From a checkpoint of a small multi-label image tagger: 7.73M parameters, depths [3, 6, 3].
Rows from expert 20 of block 7, named by matrix and row number. Rows with one number belong to one neuron. Each number is 500 + 40 x the weight over its row's rms, rounded and kept within 0 to 999. All counts start at 0. Numbers have three digits each. After the name is the row's rms in percent of the matrix's.
# up: expert up (model.blocks.7.mlp.up, 64x48x96), inputs 0-95
# down: expert down (model.blocks.7.mlp.down, 64x96x48, transposed), outputs 0-95
up.0 111:601447536540540478488522533503416453501526542470525493456457498488508455462540575526542462562532495462540430515500470556545485436505411466463484543501513538571514496474546479523498570556435526455514466537452529519493495547481454507475403514506468502466431538520498441450472461496506518542
down.0 105:545563409562495477500551515391517440566491512460508532469476453495457533473486529514557458540506550482514571434523498474471550565509450459588434426522512511488443491477529551514603480454493487523475509499463412450479519456517463514500511525516488543486497449526476505523499526463501548501
up.1 089:439485511528450480436423482425561491580491519494548454455485527507527507554482531517495551542484447556522497489501435497497493517468474548514444498438478455576462496576527533535455490505426420455490498487567533488514478500526576481585476544506470508550477435460453507482467452444533490463
down.1 099:489500470501473547504536515498482453508530502528506481531433517483548440466501495549432533504542524476514448450404529515510512498444488465544515676572490533505549581491418501465545559523522508517539472506551486471475493503422575490494515480520502500555520446532448512526495504469494443520
up.2 073:469430532568537499478486528429449529484497522395502545451481489466567517508459465528624488472517497512534511475424527477454554493475536519488532519408469438508501535461518542424448569546476551519479477480569472508499451452490545531491547471533533488499548538484444506487473459464514539492
down.2 088:547467452590489507494474517551491530422456489481515528521464512608473550541432482501550438540546559462507512419460474446548522494454525482498564475436531426509505524555562535549473485544502556558555502482515500532508518505522576520475475550579494484441513518496498498487489525460557538484
up.3 117:439437475462541424506458488432532547493558452548572486480517526544575455571544469419482489474478498433525554458508513490435472525502553435521438475477559542490573531428511521482540517445461485501477505501452527544506488441488559516458502465476479497525506513463469467454514495493527580554
down.3 103:540521523467574504465469501498501503494506444480551506431516552497512436575488524504527499402590527477496428530526442464437465435474588487460483540409466461527464511500514568516492476431522456493444496563520482464521516444490463451466539476510499508551510536457491505481527476443564480562
up.4 078:464502491508510436536529567490452530464421494521458471469490433560518439497506439615525490516564466434446493524492502558518550519570488490540519466502464452491408467559445496525519536531520489476478452463526467554534495382516487450472523488493483508460494530573478473474523442516470503520
down.4 087:487533493482530478522564527485513514418470548460488458492499548532426526473548495510548561476555497483537554547490550477484480474451549432504489569526466498535477556498543493440531552511539482482437569559592547529490448479497579487482549516520531487520482576542458537467547491469562413500
up.5 118:553547453457462577559598537458489476458490528506510500465500507485479548473505444502524549505498509449517454494536492545517438540496477458448547479512448498603520523545478457437422485500511483545469518480412487549571444524509496529549489471437545521469525482523526499449514449503475401549
down.5 103:526454472473484505451523443521476533436563490501520509427489438534567530528477548458562553515420510401521428511507506480397484502493531496421486432490580496540482507454473520463469475527476574545510456463562488449473496442521545522511515504446487502571546453509501489478495502520476442493
up.6 114:409457490542528495474508560579543429489594467533471498495514559515543515551488472454507465474500509537535581493544505500455509517446604448536459573508482437567473541521472522452490465488456502454502514525503526546519497514512571461496423562481564474534442469525515541509487545512537486531
down.6 118:483492523467530522499547468453383564461496542474497473524443507530584503562540569460517482524505511456569468463508527510515505461503488507548471562508467537537599415461496515443489468479467488500586459481534503501509497555504526449459466529476527502459503563539520500469502513404491407527
up.7 110:454479451541479490518458450477528563536574464472415507443505452487458542486579541483468514505514511436584511485516521482487491473567441509518545472498505531476532469566505522544495479506496488490544528553452549516426421463451503507534570440519463588512459486523475497478498477444517594438
down.7 102:518557521534483515462496489559587517534463525524565485433475469469498463463405494510474551422479555511520473502546448482533482528462499530513545511568560500568570490540471472512506452536496537518527500485519516482432545439559480483515501486544537427483533509541534547475484485613434496571
up.8 103:533540527454487521479590453516424567482450494485450492494511533491444455563547513555435502453383515452514514526484466462429462498532470486492512512532473506565567508543490555503481522448516431495475527519413553472477479524395491482477502429459531487503526521522493483544493503520540552449
down.8 107:498535470543553559509529510556476517539535495519522500515494531440470491430503481486545575475479489541403488517605541473539531463510438519521579534498540457470424538505506510515509470528447524449455444502539534498483583478517512530456395486585479435497537505465538552538518510505458481472
up.9 095:564502482482463435534557544521503558405496496475505453511614510548460473476539532421431529478579484496440514497484482513435496478497494563514511482512505593509489572529463515519445501494434452542518449445486460488484532545554457499479540511543489506482498551442448521477466521463476565534
down.9 097:546552502494574509487504523534441508487459436510463447434535538555498578507483485457448511544504492444530522522543430472541508586514514483532463467525434487505535494488538476502539530500489517598583493578509498488508431441529543490505466462540528433532546482529461554491561491517543588478
up.10 112:499488458531507531454463516433500504452490484580539462523554555557549454533471509471567493556475493513559526530434507461483454527562469523551543531409515472547483585452500472524490557523490484484471479450489489432499509505470493509479449399526483517545458416471534453520407491499536493451
down.10 100:501544461445477501513507528520465493557539566463488505454429485490471571525539542520515486453487504529517455419492463472594382449519463454571473535526481457487549430449515513563473472473538481500556466559523459519550528481485510485505528459511454505443505523529511583560549547456501547506
up.11 103:431458531560559491480511366497483411554424490502555478570494481452475515540469456539500477542540489464495562510544490541466442527486475465489558506520527577571516517437493466501507457527473549497443535505530516482493482456452537519584473467457449516514455563471526486463500497482463498465
down.11 097:482559508474449579485465445526515505446507401464501532478496489472475505401510511468543508523531554546435505577486574514487466575499509525463473519480540533527521497424519576528497496487477537524431511543458435533498539452473439593516489562534508456512444484451442472515489463459506519479
up.12 083:488433553532469484434558470508585489595469479466483471472558465503567534474449517548465553521541589519528488502475512540468464494536509445476473511523517518496540520460494482550462427425404529490501477543532462504560511517443530553505506478424526485473444519463512500521563548494502575470
down.12 087:437553547495508462530511492602489544494533445437554520371536541492527471489501509468513487534493508471510525402553523542481530576535522422505511559519467565530510455476440471448434487495538522480577492532463560518494474548478524454526518567483492492523463482491523466462504490450464469534
up.13 083:512545507570518402505458542467528541522490534555438508546546540566480490457516464529472496344419490489536478496436495485517542579478486477515484513474449546522435495540464469561537457449454425508524474548505487482516488527547435487453465502477474521517520524508498563474468472521479508520
down.13 094:503494449474555421497502468492492457516611527480524533458460488485550510429549486495527470486497494418493437382490536462476410501528526495508493532458510488472505508460553502512492495527476562500501471460456526470505505363489484468497469591524464466436513572529519499512481569504499520513
up.14 099:507440592445552499573504535472551487421536526469482526534461486494495538442514477539513473521476450513481564488447517462433530469485461542558501495566524488442485452474516504445522489534551522493502544473496444560491428508573532526567568452509432445420526483510494476460522514537509569469
down.14 109:504496569497448586448538495521529552544400522540479513563465515502483534558512439536490461509550557510510474435467454574535449568477475495484497509384481490501509526553455499555556511485516482538453525537519456483534425486523531470471511498502543449543474489468489422470423505535525491527
up.15 102:476494536520504462432560500468561435531487487523485503510556536544446482476507450420485454490572505536475485465516455476490478471477459401463524517462479469477500484458580526539512585542427536490424469477459516474541473503483466495578493541499492559554483464538497498466596479466525564563
down.15 102:473549522531478521553435539457489461537567521482540500480558416548497484489541476466464510533411478538502557478499501528455466510494497522522485442530552537485538529498425518438521446518477501527519459604506436469555519525547503454550532493511455483547539493485472549546372462522519554467
up.16 092:509512548493491545548504503536556455480445516499450487477488458566590528524464425475549391534482551431486501523517442581507552490425432552499448471487466509473511491522454524518527505466479498495550475503490485505421478521436503534536462527490529594492500457501499559463428566486520514454
down.16 103:458465526474553590490540539459539510576512593502465497546456532544497522575540454536523468544495465486521548557453457459533514492528421470504522492520490452493506536427507502509478525560427552535544539436510466509533538475466496460514539515437516504575542536490408478474517478556550511456
up.17 089:575566481501446490486466467498445566473439460508472543466485497458458481525409512528522507459522581518533452548459540464557458498566535490521558513470459571516481497515480499487529525536522540532554501520501479479461481474526550510389524479476526471510526547510511433506412540468541588437
down.17 090:515526516493504520428546525548557502492556531487504544533470475497506428466470530503524522493499486465548562441522535513612451498533483542493534529493518471491539577514381523555466474534507546559504411494512407519491440505521423487509413501504554492500524479479512535486532567445457476501
up.18 090:495493518439456539456546522481514421469409529565511530485489450489535445505514522536462508482427498475521551514538527512550535517525505547532501543490477567569508417492468503502516393434514419521429591509481487449487472416481481465452550465496467500439530486507548499485476486468532467470
down.18 092:465524486518552531485448541481502557469498459492550531452479524413485468469502497515531517434528489461520470572547457523439532495543557515546529473518506498479455565553466525482443512507533565518496489581483457449493476408541458494522522458484504524521476389468468493455481467407522414448
up.19 112:520452436521520569484586521480513473532401503566594453523507472493494504502542516543483538534455522442491520515501460511524455525454489477461476560481468528579562482508451491542451472564480500516534534481489514532465518523529430506539504603467507536442495525485390548547522476515448472474
down.19 104:473423479531495588517531541518546489482540472604492503471464521473496560451447509471582488487512494509492523538469529454491582504503525553521600472550546527511441477504522465588462465543486437559496469457560503476499491407499521545542502441477501478495442479440466454500541475530499512538
up.20 097:487445489523497445508544558532535412489466484445515466448440502475547479479515471587536402483471513445507515523504429599444508587506471480477495522512539487462559537554468542427449509488469493495550497472418523525461482561478498516497476478530457524434479506532514467471552494500472419482
down.20 105:482495441527483485411492505435508547461515473448512506527478533540529456438488435506532460485597571509504490493446485505552562493539527468505540586487554451469520466507534475537474477531465530501535548466531497467496553433476397486496497472551486434535507452459520524572559453585513522523
up.21 100:452498547455482560494515465502444458561447477424527530494527501576481535516519468543491490581540472531488530478503448476477469533429483495564520453464527560478501465505495512561461494380532502474473516472453482562527507578480570526500536476518460446478396472500434545499481471545549496522
down.21 097:476505565528538502546444428489479438464502567558476427465455436417491513437466510407484492516483528495473478446467491465507537515522481413564459507511511528556513552513454510457542508493520554548453541508468464537557491500463445455554511534476492497544429426455454548461508465491471502527
up.22 089:504491519460479557533456542481452516523524534560494492466487535536457553547506495546504479603477461512493446488551508399467512428534539509545456559520437561446505467457550556407514481519436574470495499472449497527499494461449521487506485456502528526402452518537491527486550510447553496525
down.22 100:503471564591554482542510546550496549507493496522538440519506573524400520405491436402536487568459541446525486492505431572521470490516437505507451475501433522550547474549485470466505563476482524532514454518510487487499483486505511517480527500502485492512477570516493595527567536459473480494
up.23 010:413539448475470399520509545533447556453449526505479416498471522487479549494536454468486498515516450494499440427523423482532450526493494522526515429465445451400496483476471497441541462419489476494470503498566433493456511486447514509514492455535492491561590513483528493543469490484514532483
down.23 085:461437505438525445519552459538472531562521502428484506486471552497514515472505525561481537546490532514462505586465461506447492558561402461525532512487519466411551486544457426532505483525463518542476462530484466534475471507447524513534496492474534553503506472484464467463605452497529396486
up.24 106:559533505510475459399544478401517547451484551504506519459502566484519485459531454487488496497500437506522506534550569432556500533452445433504487591526569535497530545503498510502471514560463435515470425465436521505475486517460511496587493563505427552514527491519498490543465501471553504481
down.24 103:473552474545487542484509519480604484532493536539516490563504459535450493530547510501486508536457472459435548476514547442506524472496524538523581469520511500418512517463531537544465558550508471513578485506500460384470558497509479433505455485561411487499449519543501507579487542545466479443
up.25 087:474510550546438501546542512480556444501492499455465526496479470509486538502475556551523509503563422505411524529561492491457496472438513445505503571494501516457510540527449476542501477492517536555489488491604530469482494511476500461562455479556525462550536447498447424458454437522510412592
down.25 097:487453493504427569498514532499531531500474501520481526503509478552510525513500477457472483496549452559478476510498506548499450522437542479529445526537529477508513501541546497525548599455459530564456503429446430516480596546521535514497582483556522528564574580532508509436443452416489480516
up.26 109:479493490488532509566517442471458417513531497426506528402517433469504471526501565466508538517506510477461536528482557486543446490460480443506493424573481524534492441476537476480451467480464563540563503496456455482472492526543508524507423569534495472606467425480511547508516461550467524451
down.26 106:494533464457526535575523461501488476467490543480495502474518461508478556548506516543473465464586526535448503490561513442441505509536543520449559493529514506461553437442588452528544417477471518531417484476397513525518427472509565465545586499454507494500533505495460526527473492572488472500
up.27 101:431491465478463486516518495496566434479460481549436423486450527463514475499556503505519510526530496511501547440465557450517535510476462434473567476506507508499469478485512525495558395527451427442446491509511529524536437509440553513439471463465527447471462550538509551516551500497517550613
down.27 103:458520584517495506490497537422479501531558393449564492514562557481523522443522493530513464499437546572578521463471492545464566504475555491534434487515500541503505573512499527444534486512436465529460504576539503532461455501534482513442530494472500521476552498533452471478443542432541457526
up.28 073:484487474478484459455540539555480490522461493533489429516532475447439454459494499528473466506447574474484525481448469440510494456598442530486426509516454523510532482421405456567476511507486449458504544518527492488514536552467536502449516553487450500547533551513396562550479511442534503470
down.28 082:475534404525515572499459469533550554475520516481529503543442504468476527474560529505500581496563504522475534486553495443507557537528551493557599538475436551453478485499550489476568484481507593555521498515458585503466514454539534521528551498537471557553522507515452449480436524479471500486
up.29 117:543476493507514461487462520539513521456541584522520571558586472476472491476536500529539456479527547462445458541417527470473524483540496484555506572477489475443474506532516550374489505522552503508503462476419427512563536510454433438553531497532462552515475514502514484464561551484504535497
down.29 112:494520480563468533513458444488475434538477471488511458530528579512434430467504482533478510553454593526492480542436460451561476525485536492481431517431491507478536506490546472496536492534566552515581474532525491619526414519442502573485500510494451443490480479528522500493469456546467487484
up.30 101:527481506462498476519530438496519451508490525516416515489505477512460533546511539430474468505452413480523538472480468536461507502531435584476532425485471514513505488556421533512486561537551498508586492569519515516463415511511449568479533445493517529549583463470473476496452408536516495444
down.30 094:529442501429444533524513584486501425489517546525461459505496469500489482535456478444468607432566494549568415438488496445541452565522397537461552528492476451469534513485469443550502479560491459524443520507529536493503460489552464505536491484562513455479491481501503469486479480493484542474
up.31 091:465550505520493469462432482400508550500482496534491468459486541481591433473527543504479456514519458500485493527451538420517588518399474497469494497447513544556530533450552480430500452445530561558457471493437543475500447438457488541504510467511514460506555451496517547552518502545478513507
down.31 095:473512494486464568500439520508594462487540504550510533530488512496505531527525495522534386454478454478497515489543503477416487477481511470532580474514427501482430626517510550456454551466560444551509534490499547529520525457490556489528514518556425582480482496474482559537540506475503477489
up.32 116:450465473434464516485478489534458457481529457495513465548518498546484463536525504454479473470512467472508550502533529485508535458517524506400537514503547379592523459514468459492474547547522522529441481458503443454578452470507565518481453538467531532491528564494467496365436485506504508479
down.32 105:508541454532474503555529546403443543531446544467485460488512490481515419494552538529510454506586507569628504502440538496485477457525525510481564513562493524522561559554495527560458437507548548574508535516492501461466496500504541468529470454517533531488466470483555466434520497531518506524
up.33 097:523482539510521488509467465529511448477528482469445473572515544462456554520510550508433621459480480488391512531509472505479487580425517582541544570515460449446551445489505502503486541500515448518482474537500500557465451463529515474471480434464494417464490491510528447502530509556527447520
down.33 094:566460461483458529548569569487553515571486505491475530537520533491506475532498491568476481543500478492485529475505448531576472500480497533531498536517491480512586521552528540486542500580519574510475457470438436463433555499513445444517463492476606495485472521499517534484428448489394459527
up.34 099:469523618475521464488528491547463488537498489473516530458536478533457515480467448522516591497477527546444586527564460501460529434497463528518490494496508513482458549531434474507454518556476553501460532485532489491517513488566477567465466474486416470503446609533544501581486558543525552496
down.34 111:512551571496523460428552502562560552461526514487500471506483502556577447513547494497489427542555512460522433506487539533525464526457483503445435478392481508523483556439524515542472527437455544541536466532472532498472562581480493476442487470504523451553473520476502506545566460472497508442
up.35 080:525553552517470491525449541442502560513529475495547523558543517441465482532475481442465556495426446570507497558532559540480464510498458492461510507499439489480438498474427529430553468433501522524601513430544509471506511470487522452480425572548483461457502594528535499501509510523507493464
down.35 088:512485543515503461512545562561509548534510523480473453485481519533527435486547504525536544554581475535491487574509517544546470410515431518487483599435529539471552423473481522547488447469452452493475477528542504485455503520525541531428440526531498529535537525508490512542511439584524423471
up.36 091:563515488465475490520498565494488529433549488476512517502472573551531476491487446456451517524456550502535550429472541521499570588487474508443496500506438537508424501430524515434516486498418553463535491498482519498473481529554416495396507492555499452461429442488516523446540442516484485486
down.36 090:504465491436485471525452560492481532563410510474480539576473513538491547515499524547546474393486523541490438440496481532430507526494453513519432526475513523540460473543493460518505487528592460502533510525523561528514544486508395460528447586495469526468498450478522545539482442519478431509
up.37 131:529574538432531552503576533510545500550505519473458472456479530485475493482521519439500453473545560535480466550554535460522488572529477480492562522558523536524483487466502475595464494527504544551532543463465428484495502510546463433460561552480554467480498514443545494423506433512431442459
down.37 119:510468534447507526476493466466523530490493461532505536428552512505557481574508499526450524420465482498480551463486569523458473486480432557479518520533515471535539467557520441456496506519567511444461526555477516436608467559532480501521459518493529512512478615565493576530581475518518479472
up.38 120:594541485545581496491457463549518531502499525480507528537477494532551473505438530537523452533470555516456460520502465406500514505520535512517516415501491443504469474507481483543459378483539563507564537498439491528473548522524509524444512455522506493511482449444469492365481485526450503466
down.38 116:477498481494538435524480472527558387560519502466493498579482468527563471469509501550548515513493494476421595427547498501491451460529475482487467455502474526484515518480457517532511507468445540456555546528553527507432518510505495467503517490456508485606517425573484584498553516511472549443
up.39 090:569551500491526539524445487429495547518543509458440570510517493476496531546604508580521536448477474420447504513531508524503495520434517419442490529448480498433509526563512457453423443478497504494486447452462491482546517513492462523514489483558485534445424494488533554546551499469481558525
down.39 088:486519451577516483477505443490474517472510509487571453576446545432436476524508511480457556538563504531502452440487429463514465412486480504539528422499487495508513505472548503532544537446494559490470467477460559526433566442438457572484563491524465455527508447487530531519521489543514430518
up.40 126:516517575441496497587476525465557531487469516510509522453455490493530491448481478464472473490524525460461565520511496572405398448470472523544540531528504505478443532473554452481448530492501469558486513425455551409516530510474499445506497482509550502512536577477534513402447535488460519529
down.40 108:507473507493457569482456488556514508455511485542493557548551509454500445505512466517468501506508506453453544553493496461467517536477466441489483485477502446477604506523562444533517471477555520448606538590542501505510412528458543550500486451567536473547578523481508424535519466526510558463
up.41 083:422506428536508516490497466470489544452419510535452479410514471540476430512559559491427518507478530493404491514495426497565485445536465456494597571527547494548509497488511507504567545508496531574524474487533497462469510551532494472499502524504513463426460504562427549500481493500540514517
down.41 083:508516543484507525517480458507511515445456478434515509438483512477557487515535404503538485475438485557469478443547511508489520483490474474497482535581551403476556519564519545516447475462548428499547453464450426485520476495561485562513485492443470460524488432534537467474599497485537577520
up.42 114:426456508537479571472483507484507450516456550429540484447454456548521418492476472530493519514457519465544513485473435554534541435608465576514454532468506505499478548457555515477566492549470549532493490563506544442489498473502532463486545574481521510521502555474460472475516502556440531568
down.42 109:543449442552456530463505503490486528418450475455510485491536510530567456437447546555573500506509553532530483529423458489455535511523526480519466562498567503452480559531506545529485513563616516522480485510435512478439458523519544453485433517473475481544562512497504447478526597487504499510
up.43 120:483489475516572589461481471475505470420474541536499490546538514451512461474483537491479471541486490475476569559494471521549557612517498571551552527491499501499538528507508541576483523528449447535498546545493504476585513468521431463510451423517527497521515461530498503495435427511555416472
down.43 112:553545479483459504493426606521491473412512546552419499493467512479449496528508437417537405530522505528510485473486471539609467543560537472512499548552477540470475527551494449509494544471537445532526493544488483484489488473481507512533458470506485497410511556542479526499505489472533524584
up.44 099:576494471494499511533543408500432603428552517462525468582476509502530471496535490495514502469487482447516521499446529443541488425533532397502482512448514459511563524504469472490494587469477557482490468509515463536518549505442468462543471477506497500547430500485555450512455561468563541524
down.44 100:472545477543487484515537444434471517571493504480523501567592458518510454520506553402440576427570552456539506519437425513498462462476522464516497472475494510465470445529545516502526518551490478475446464496467452467457528434446515496456527450538468466493487534493559574532527429501505505524
up.45 104:516516511471466509512516473482456527455503521436517514439513534439455448506483514535480478432515454465619461518465578471483495467528472417482503487496456510527502490590498594503502547499480491480480443488445493563519470458471520473453539454512530546414450453420404463506548488466515497509
down.45 098:542486462527516503605508513550507528512486461532525483441523548526493510433477489466462601467447477555559499494502466452443558531480488462524505428506489515510454525494442479577474552546533486476551493465563487448443516514455487528484457521521513459504554469481563533432496504608538423507
up.46 095:516516489555499487496558440480527545467503483512508417464434477437530538502454536525522489382435527526506516529490497539518390504456513517497437515496467516502543503544436482521496476492455574556497516492470462482443487539439434531545485526407476426525507579499473467476491487429493547499
down.46 096:399476513523486564456600491599536436502549506550457510505565522496510493456478585532491577459525478488507506474572530511431496512438488516494572475496466525452530523487545480477529429496473476488486494548524533453428495480438505557539503455570472454550517457487517515485491533487473524446
up.47 100:472583475515448478497445497477607509551528442463486553461538580538539513540512487545522529522598566507542449567487455555481479493459451462507488501508530488546456516510474430468573428508475533578500541542432525495522472542478479509503510506439507533486481495527536480545498437486499540438
down.47 099:484493452464497548550481449518463495457508463505532507513577421505486419434411520467471462543500495470439488469405475437589506561514490539517503532509481562583502464451459492484475490539503490523535464493496505552522494563517421499452568534473495526474497558550507539550457551487486509559